Weights of a small text-conditioned image flow-matching model.
Training: soap at rate 0.0018, 5600 steps, batches of 128.
Rows from block 12 of the denoiser of a small text-conditioned image flow-matching model, named by matrix and row number. Rows with one number belong to one channel. Each number is 128 + 32 x the weight over its row's rms, rounded and kept within 0 to 255. All counts start at 0. Numbers have three digits each. After the name is the row's rms in percent of the matrix's.
After each channel's rows are labels from the 100 images, of 14976 (inputs lightly noised), where the channel reaches its highest value: "strongest on" is what is common among them. Only what is clearly more common there than usual is listed. The data: simulated fluorescence microscopy of cells.
# convs0: first 3x3 conv (model.mid.2.convs.0.weight, 256x256x3x3, each kernel summed), inputs 172-255
# convs1: second 3x3 conv (model.mid.2.convs.1.weight, 256x256x3x3, transposed, each kernel summed), outputs 172-255

convs0.113 086:095132141069106107077118160137096182116135129073153088073146102083087117115114109095117118134069121105104145107115092086094093099082077092112138138120125112106166135073069100187127087113097099088112125107091144075141116103106115134117125067137145106091
convs1.113 118:164096189129147072149133064113137118121139157179069155173114091171183108090168159086101089093100136127145092115114167125159169117137170112058151139182102105162085075162107151116127132169124139130126157111206092117171124060104161170157118124163073247099
strongest on: fragmented nuclei

convs0.27 057:087106066095104096110126142095096112127098101062121120090099136098075083112118116111144107153141121109086073095102096060075102077082106088079150073109123076095107120116115101104117109092101129098078093106077118144068119110082090125143142103128153114091
convs1.27 039:150132102170142086190127127138127181081132130113117099157108173139168141063084135139130126075164158151165117088092154110128097117140131140131123178104114154184082182143159143154098142104131082157177116101157140090170132180085142101092087129120122138070
strongest on: crowded; cells: ten or more

convs0.80 038:105182137170157149179123164102157138191123144087145120119087168131133094105164139110159108156113123102147145215160088145090142095140085119146204090168118153112073161122147125239081167127133096158130068123111115121116101107131154126132112106152063111150
convs1.80 126:139117221134159126109093084113135116100159161132070094209096164111168154083156119121128173076112109164140090092084153143172130131131167162124130179107081141215108039164130149096137122149128145117160173108198156167189148112122107106116109184128065140158
strongest on: few cells; cells: one or two

convs0.51 040:099122152081051110095085138134124145124140168154117117112115168090135115111152085086145125116117073115151122145116120152154111091088143075156149099141148130152123177137045124091136147142102121197108124123151150072198101086141153124127135092080129091098
convs1.51 077:127105171081107075179090121128144091126153138144102107191076120057119168079088141184113139110125128190136142118117145141126140148166116163140088112125095147159109040168133189095143143158086136127176138168099116131164124104069182113124070164145079133116
strongest on: cells: six to nine; long thin cells

convs0.168 065:119114114084115149084095150059065126129122086067141105123156102097147085149136105093118134123119122102112134076123108107104093085092092114097098160101109099109135137090112093125138122109134140118090124096112100107107154097111110128143093070142072149123
convs1.168 109:205136144105096081147145084128156123128076132099065132145117071142152076122191145095121111117123086120098125083142140100161144101144146135076100129172121091199133087142119167091114134198110111109125125119228100126143099103114140154138128120139106173193
strongest on: dim; cells: six to nine; long thin cells; fragmented nuclei

convs0.187 059:069075092126081103095097132077088085101105095109107101075070101108113115097073094123131080125107095087092083117108091078105075127101089093088117112072081114074098153134124088069122081105120117089100125090087122103087113101099118144091101091093098102080
convs1.187 056:150137130091073094149115094129161027150134165148104138212090103132112117058169128104114176106112109141133103140097094134152125132146111180171141194075099123143188120180139194123133149144110135085135117123188102149171079149180112107143129148129086137131
strongest on: fragmented nuclei

convs0.225 058:097118100107093120089101096097103107119093104091119116065134113054084077119111095111118084104110095105095119126089110095105094093081106089079151129071133123076119126091088087096124100111109110115078095087099114105077092098078108116115147074107159117138
convs1.225 047:132119157159128144202077084114048061136155111151142125093110122156169149089120178074152122095087108151109111108112105141144176176129097135140086165149106126135141123083169145109122066146137107120106156132148167074185141155138136157167126184128108133068
strongest on: yellow stain; ring around the nucleus

convs0.117 068:150152101096118128138116157097118133145102074126092148161170107100112109106104092176176120111081128053109132139126077103127084114172059143094110080112125156100131115080180084178067119155119086093085131099083114147131147112096117068176098121126118163111
convs1.117 110:130095117135167070135064108122127099157150149140118139187119213111083092053114124167086146133086145130154113135066105127126123126146129101154075151119151090102125035123148117120141140120098103139163179118148104164170122136088114110099120155107122163123
strongest on: cells: three to five; long thin cells

convs0.110 083:065105142111105136076118102110098110098135132087103092072167094126092067083138111089093064108074110054092148100137078100078133097077082077098086138158132089117111083080084117103109125096143078082114127120115099083108087125119130116090111105158085105126
convs1.110 117:179088172117120082142121102154093126124157113125054159163093116195163120106201147119091045152127162166095143110111137133152168091134133100047129119130119107199084123120119125135111125142151133066158058092167142104174144110151180093145158065188148143146
strongest on: cells: six to nine; out of focus; long thin cells; fragmented nuclei

convs0.176 061:071100074128111122100082109092051134149094064115107136094103118089090111120104079121147053138133119081079118105116122091075099079103082089069141077128129105084090150079126090166127097113117092073087098084081132119080107117106112101117131079145100089118
convs1.176 045:108136151114163079074121182138160136118112088171056114208061078109145134106151107113134137097130102116122111115126091158151164085115162110164123132057202125089151090149161120143107147083151169110154152133157146173132153120089065069136135185152099157120
strongest on: crowded; cells: ten or more

convs0.64 056:122129152121124132078154139137094146136107167073112076062164090109096058089159123101108109114119122090129127086094127134120147120069122061100100159131125088129152138083076112080115173123097118087092131095134076075110138119115125112141178094110100110116
convs1.64 082:135151187181147106119108129163072102073201105117057182162109156179214136096158098163098056094172133101087142132128187105132159094170150120080127157118126154174072103120083159159116104138131114129218091103165121169141129097104141131115128063183137145103
strongest on: dim; cells: six to nine; long thin cells; fragmented nuclei

convs0.72 036:137101110129153158152117149085097074165081082096124134132132220084087104144128129132094124171113127113126084137153116118131177103154129169153208076096170071110116156128111095144154173181138143160126170096106157117104161112085067187159147145171202130100
convs1.72 078:149114144070107087099114063160140180110146156114112124202094149139141120120174128117124120135104115155106123102018150142167098117081166080153128174058089133194161080148121121119131147157136143159140089185171207131150114142169092133089118102139115073100
strongest on: few cells; cells: one or two; membrane rim

convs0.91 033:155120142123098134167083184161163190086071164094106130153109149116127163157134128129103104149167077164170121083131130117110129095171179137133138163160119163122164170135138144182167142172153149153118136136156138126095153161157078138150057129087172118174
convs1.91 131:153120204130155104118094090110155090103127155127084080207093124115176130085180146137132171076095104136143102112087142151180147134125150176120144183104104140198103021146116147081116132165138135116169152101204147167168136107125134114112094161143056167155
strongest on: long thin cells; ring around the nucleus

convs0.106 052:164129087087161077153164110097112111152057106157128118140125087086148145110094098131151138109132140054139100110118102119161137111159092131124111052082126148088101138119125113159070077168090125097111164131104095146115159090153108087234124139081143158077
convs1.106 102:131162068157179118054085084104101131110184120128122138174096131144096072064119094163124104111106132132105091065101134092124092115108127148159113157131169168141073090156149071101123125104109124118170181093199117209152183107080099130095130175084119125114
strongest on: dim; cells: three to five; fragmented nuclei

convs0.208 139:164157174136139143166144154172173169153160171165139157172143150173168152136141155144141170132152149165175152168160146169178157172164150149186129173155143144177161114139140164159144154164150122155172176166182164120169157158183153127147109169141118158146
convs1.208 147:145117198133148117131082095107141092106139154107085086211093134124174132083179147142127160076110092140145110104084145149181145133133147170129130191103108142222104034150132157081117125153142145104157149114197153165164143114112126115114091165135071168157
strongest on: long thin cells

convs0.24 069:088102191111118148107124174125065167185124143086084105066158099104087077139182115084106133127125121099116128126164112093110134062054118052106153110161125102128140139097067109098133110090114125102064103100109138093121091116120139133111154065138117106115
convs1.24 078:033167216125167143092115054102116072101128127087132104059083140153136112132113138138116183163081111151088112151145111116136141123167095181100113141094136129167190083061136136096142083134109100096181101182100126139144126143123117105099117087158092180133
strongest on: long thin cells; crowded; cells: ten or more; yellow stain

convs0.93 042:129114124104101143056094177113118145179096109114151115105066052059126130071114127117133093112114146121145111081112107154103137117089149085145111112086066144101084138115101083140085121141113106148103158115156121101119174090120104108117093095113104151085
convs1.93 086:117094160152144112185109111133080128120169143151104104198055160139132095098101122165074130131116152108117118102116107124140157150183128150125099154143152075139084122124073104115143100147097129157108082101141104169149160091156080107092095108133132188143
strongest on: dim; fragmented nuclei

convs0.151 035:126068148122082169100130207167113148154107127102162133103153136091113149095197172073050150107150167164124147084099137145098127155111159135158087190105106141109070161114107115149115156074121104197150155128162126083162119090142104166080119067076137113128
convs1.151 128:136100204135132116145100102100144108104136160113074103202114135120165135071167145132140173083103086132139084092089146154175134142138141162121149191103110146204101040143129145075127102164131143105136145128207138170174135115125117112106082183153079153148
strongest on: ring around the nucleus

convs0.251 063:100107082089079125081124116084098089111075078102102090122107105074105110117123104102122112120130105109083104089083077106097107119102124118079114075075102119063121114140110056115108121116113130121104110078096128124103100086076087138111125083128135118122
convs1.251 055:168148171119101154113143163073124097123079127148070156127094177124145057079134150083133155160088097178100120121139089127165109072173154116115104150097133140101160064128113106125131161126122177137165154166128130130138166121131129155113130186186114150083
strongest on: long thin cells; crowded; cells: ten or more

convs0.203 046:085089138063067095080112143104074128049115123128107142132182134047094159090149062097128121135137104132143107146117098148131133098127098104116132074084118137089103163144136081136117097113153126151107091131101118146165123089094121090144112046141136133101
convs1.203 078:130112197164077098165114161150136138063123127120136096138127138100139174154071148136124176117124149088169132069114195094082149102140086206165130113096135162177157115112140096146129049180127098116168162116118180154153147127077141145103067127060097163165
strongest on: long thin cells

convs0.255 111:094098132121130125133136124097116088083126104085068101083134111118090097117138100107104084127111080094088118098156104086074103099092071072091111147145117087106119088077081103098117109086120126076102089108101088078084092137107095121096113105158079119113
convs1.255 143:081100255156094163125125114144074123091203169148068139162111153161172141135178107099062103085152094141153109117114116140194172127093153097142101179114101146225093097146109114139125096121126120112120127090183161141199141114146109090099108090136137170138
strongest on: cells: six to nine

convs0.180 062:076092102148115120094101112117096119123137111093099096075086087126094068119119091076149103113125114099076114104144110073098150089086115086083094156148145107118119093068031134117133105104145134104114096084101122117085109135133091097085114112119121087107
convs1.180 103:093126198115161136153098131101082118123105153181098113126081095173153085127144110167067111075174053127144062151125154140196174143146155109077150166127038134200104079146099115153123106133109098138143190079209109108174116073175131129090101045112099141115
strongest on: cells: six to nine; dim; long thin cells; out of focus

convs0.138 032:105142126134128128160222147151160104139116158180155139159106200180152165196152171141089091110179130127114163124149137139133176127114173127161110137131137098153095135119119169066148116081108137113146155150176110152131078156157172140109072152159169139127
convs1.138 127:153116203132145111124099088098151113110127161121076097221107128126169129081179132126130164071109091141144113104071148140191135131135151165121141197094113137210107037154118148077120121147137143114156141110213163154164146118130119103103083161139073153165
strongest on: membrane rim; cells: three to five

convs0.17 046:130153098166117123127161034136182072072128096129068185163155168132115168119128172145164125109176063180104177095115130154132166152113206107146115124105130180134134183177085119141185116134073147172149129116147120141111159128093104165116136125134186124153
convs1.17 139:154113211137148109129093099112154105113134169125095065210076135116160131086170129141120179051099087148148108118078153145169128140143146149136153195104112150205102054134125161084123120134133137124185150118194172161166135100123126115095091158125078163157
strongest on: few cells; cells: one or two

convs0.48 083:088089070125119127108124119069097106148095095110149114113121066111113101113086096119086093120084104096092089087103073084092097094115088096094072101101144103099077124091121098142139098100104125084079079078075052107089112108098093111107121102131144081071
convs1.48 095:178142217090125098110089069171160145117139176108060108153109128178167134051149136110114131087160123099132138084126129136189167092168130182109126106154142118174150117187130194138141139153152156097176138136214127092168147166123158126134124127140071111127
strongest on: fragmented nuclei; dim; cells: three to five

convs0.60 052:123106161121179160188143143146134161165158165133158094132131128181144132138123123141148090147135172129136159207183150181103107158131113106151139164218122136166166112102077204144148150142135133105149156140109187038151161201171160138151098152187117168159
convs1.60 142:145117205132147118131083080123143091120135164107078090207111130141174126088187141124119159077115091136147123107090141151180151127127163159123123187107103128225096031154125158074117117153151146086151158121205157158161139126128132110115090158143073158154
strongest on: long thin cells

convs0.88 053:126114119070095106077113107110071118132157186161110125098087150124117119061091087088072127108138127107144142089024149108148104161088049081172164161179097094138092145074049160176081149101102043103115118109089124078154106112124166132087114130079116114104
convs1.88 088:189111138162068116135140106141125123111121137070067139169094102175113128093177178119099111135089114138094097105101155153153126143157090141149142176118103153177134119113176127104125036146172136129172104137168101074113152090135087112126081192132130143113
strongest on: cells: six to nine; long thin cells; fragmented nuclei

convs0.216 033:136120111170170163122156112087149148119110135178112171161131170094157150128188108138211111190132114114123134162152134153123086168108087143111164076146158156115191083162191118171178138118129167115092123136098098243119151172122137114133242080147205092105
convs1.216 054:142070192104090181183161176143147128036120084182132109210150064091163173130128138110130167150095091111196107124090200163169137106120102198129132165089129136087116109109106090145150107113138120199201105084155103195135188130169091126112112156117109180103
strongest on: few cells; cells: one or two; membrane rim; ring around the nucleus

convs0.8 072:102104105136122135083116126111075121115112124083136115073098120085096059134140100072111073145090111098109119126133094106106084074052134087069123128122112104112152143095106109090148091095127128118059072106082081115098108133070102136113150081144134088109
convs1.8 082:098122178147115139160059123129122091096177092162052086208130172101108142068129088122110166052087106138172143107082110109091105170161117121163129120134107106152118080126121103090106099123095178133159161081194127148141100107164124114097084149143098144163
strongest on: ring around the nucleus; fragmented nuclei

convs0.224 094:087130170093127155099123196088084160226108118104103090088168108094136098143189098100111142143125132082105130130204092089109121125068142104083151113163137086137117172094095097164134149120121118131072117082104144102105104112112141119092119079130140129139
convs1.224 107:098118255124089070158172116142116126118133181127131125045079095129140102143151111184114126119114158129085135143237092092128141088156102165133108132167145179176180087070095101155136130152196104037101176138069132172124149069114098136162178087163152137084
strongest on: long thin cells; crowded; cells: ten or more; yellow stain

convs0.145 056:103103143137134105103084111154098129069151180143132167096131126127159150088109148104092113125166126120174139161101115097120075124124094094152197096152098146113136138116087160099086071112067092151104100112116147076185120121114183157145110102130182098109
convs1.145 134:135105221121124110128088089120145108128130180118075086173079116166178152062165111111108126062131109142175141096110120147173175138116162145095110176125146133233084069178101171087136116174163127061150166101196159126171133114136148131115099122139056153142
strongest on: ring around the nucleus

convs0.189 052:077100082097117104074141110111068108126098082095112130096112153075091087122116105096099106124139114111070098129131125086101096108079121096079133133151112093075115118093112079117146123077130142088088107088058087136078105126069113128118161068155138103110
convs1.189 042:115091173118145114111091081131134141133115158160128096136116135091179074101183117190113101096149097102164128104094116121136117112225125153154194117108086120119101149140147144132112096168049170167122117112177147132123107096150135131128131070141137166107
strongest on: crowded; cells: ten or more; yellow stain; long thin cells

convs0.95 099:078097131155103096100123088128095119094147128123124119059134110115125089111099107087083087141096097090100127158126100096107089081065084058096106136151125091134103129079067144094102092074124094066088093097095101071121088139116157117103100106157104060088
convs1.95 131:177083182104108106137107111166108111130144147119080124129118080181175159101174119089102073117121147153128143073078133143165194091122201130090127147143088111213054155163124129117113107185141114094107101099208132116183141124129155109130124076172127217166
strongest on: dim; cells: six to nine; fragmented nuclei; out of focus

convs0.196 101:097086137157095085086118067134109113060133113091110107077093072142090054129137127104086078116070099096102131135137115082114113113102089063114081141148107090130116090068088129041119093096142063075105099121093050094121092136101136144082102101161141083114
convs1.196 124:128133217152121133156121116139129109083149155111064105200097123155164133068196152077125092072152084160152145126111146129226141134157187143116106167093076138205124069158114124051110102095174148099105131128190161115132145144136142102104140131121073147136
strongest on: cells: six to nine; dim; out of focus; long thin cells

convs0.200 195:073091108076097115084105127097099103128088103089110088094113088096104090109109090082082103110116125094088084085090098086104120101087112075097115120107119066114105120085082108111107091091127112093091110099089117085083088107101110094086102103107087094092
convs1.200 113:106102182107111165168151182147097070116172111107162157086106151045139155135116106188097122162149166095178122101176106129048123136135105167104117101124135145136142131126089123127071111137136139120102139145097136142167158175081123123124096050105175155166
strongest on: long thin cells

convs0.202 099:087092094066126110081127125078080089108113095069124085094107137085100073124089081090107081138109111103108098103103115087090084075092103084101119113119124081093103105090082118106096122091122132085092091088094097097077092105099120113101136076127112115107
convs1.202 102:079122188116132154112140142123112094083147133152083154140096155161158097094163100104067133117134085124130134118108080113171127138081133094163120168116103117207134101171158090127105104098141147100099155110164121119127114066112121123089090128126121164150
strongest on: dim; cells: six to nine; out of focus; long thin cells

convs0.40 100:077073118127094112061121094128076102096101110110119099075094078105111081126125117072068079105103086106098094110138081071104096080069123063103110118128123096104135136081072125078104110103117085102111087112093083090083087118099113158111121087127135087098
convs1.40 121:091164162158083124113113059103134113146164154127075100200124180131117117082144135109080161092137037161195157163085116112213140150130134120194088192102128133175134057129101161091156104149151138106151140171177157148126115141144137139124128174149067121145
strongest on: dim; out of focus; long thin cells; fragmented nuclei

convs0.34 068:088109083098101112091112129065078097141090095103108099064100118086104089137102055114106087151109118068067104113111121108071096101107107126068129084111129109098101088115109093138152101095127155116083092091064107152087130110094104105128114081112097109082
convs1.34 055:132118140100156106125036123162165102106134141084069134223097141111161155097165148127094148121122076097136138121105098144166178134120085155137105181095194155169193052079135123132121141162139159078216152153205127111185166159131142100176090143149114129124
strongest on: membrane rim

convs0.35 062:138170061113174109128119077090146072132103108093168095130107062124103103162079123136112103104137084105081114100100146121083112097153091173112051108086119149115078040143123113132098165127116115078132164096153127133116151108120089143165097143079130133104
convs1.35 133:147100197158141113117087094111147084115113145121080083198102119136137122105173155141135173094097080152166098112092139144201141141129149163135120188105089118190110036145148127077137128137142155118142157101226143155148132122132116107105064144143078204163
strongest on: cells: three to five; dim; membrane rim

convs0.157 043:171141160117144175133115174123114172160167155112178067132107115134118163138134152148129189112156170167172116181164130143129144132122138127143102206180144186127120126091069141182134076145118090156134088112128152091160124168122166146080091102169162184151
convs1.157 134:145124206143145109129082089112143107116138164123079092220092135134179130086167136129112159077108097143135105108089151152178128130126164159126137193120109124215101037158129162099122125156134136103150162122209160144177125112120107098101090154131060158154
strongest on: long thin cells

convs0.50 062:081147111111106059081126106103106113128100113129081152144064134078098139203122073138113157130130128141076074100135164121147132091115134160115170069110099090103089105149118101166106147094112100154124127106111174168094138095104081128123119100146102105107
convs1.50 116:169083166118155098154048126103175103064224140157094114202110169131169136108078148091133115124138146135119102131151154151120129107157089142143120143077141155107117070086124146072109138135101154135174103115147111105090089114130102078081113156132060110148
strongest on: membrane rim

convs0.31 057:079120070101100142126117137074111079110069079078119101105094124061113132114122104120143144135128094116090094105121075125092077082093119101095142123080132132077100139145116079185146135146083120118080079082076104155073125093125085137131151097128156112087
convs1.31 088:160086170140121059136090119149146144048158141163148100173059138119178156156110122117095147085147166133118076100096157138098155099128122192135145132158082173151150146138141131110094093108092112234170146116159114094141130149120140152109075142027184103131
strongest on: few cells; cells: one or two

convs0.129 056:083109102104097169099137076113122104139113124154118108115148127109114122165115145096111164121165126140073093105129144126142138119089205136102120113122163119097162075119096149133144165136125086210090149109098155107103150148117111139127183107142141141174
convs1.129 121:120049147101161096149151096144163125062135202143098109172107175060183114070139119158112103075154151150174122148115174156128140116157126114152135137032111172123129119151116205123110100196115176166164096119180151132141162163126117139119139095111067078089
strongest on: few cells; cells: one or two

convs0.132 053:132106130116129099125077079124122091068149148126213080142097125174115163104104158115123125130106102107152090151149120125155043140120061099156068206174091141158087079105135134168166118168089123091127179131119102131124141153149168158164079123152148118043
convs1.132 129:154099198148121079152122109111113123131127166151077130178086081162202139096170126105113084093122086116142111106097148173193193119123145132071127178161095118191103070129114136121127126150127124087160164127201116100205147093133123110104098093145085200139
strongest on: out of focus; long thin cells; fragmented nuclei

convs0.219 030:150104151159122113106078147124102152101113105149115169144108124147070073079153088088157064116149098094146160145097069116116086116146111163112103133116181142109125134033192061097142111122123110037094095083126117101161082119096147080141134142113127134087
convs1.219 046:130099137148116134128116112147126093097092130165112103129121140133184140104127116130077147070143140129091177151150179166140179159160138164148132085092086138221143058131115182148129133172112174095167100158127073155159134135117202109091148164148091138088
strongest on: crowded; cells: ten or more; ring around the nucleus; yellow stain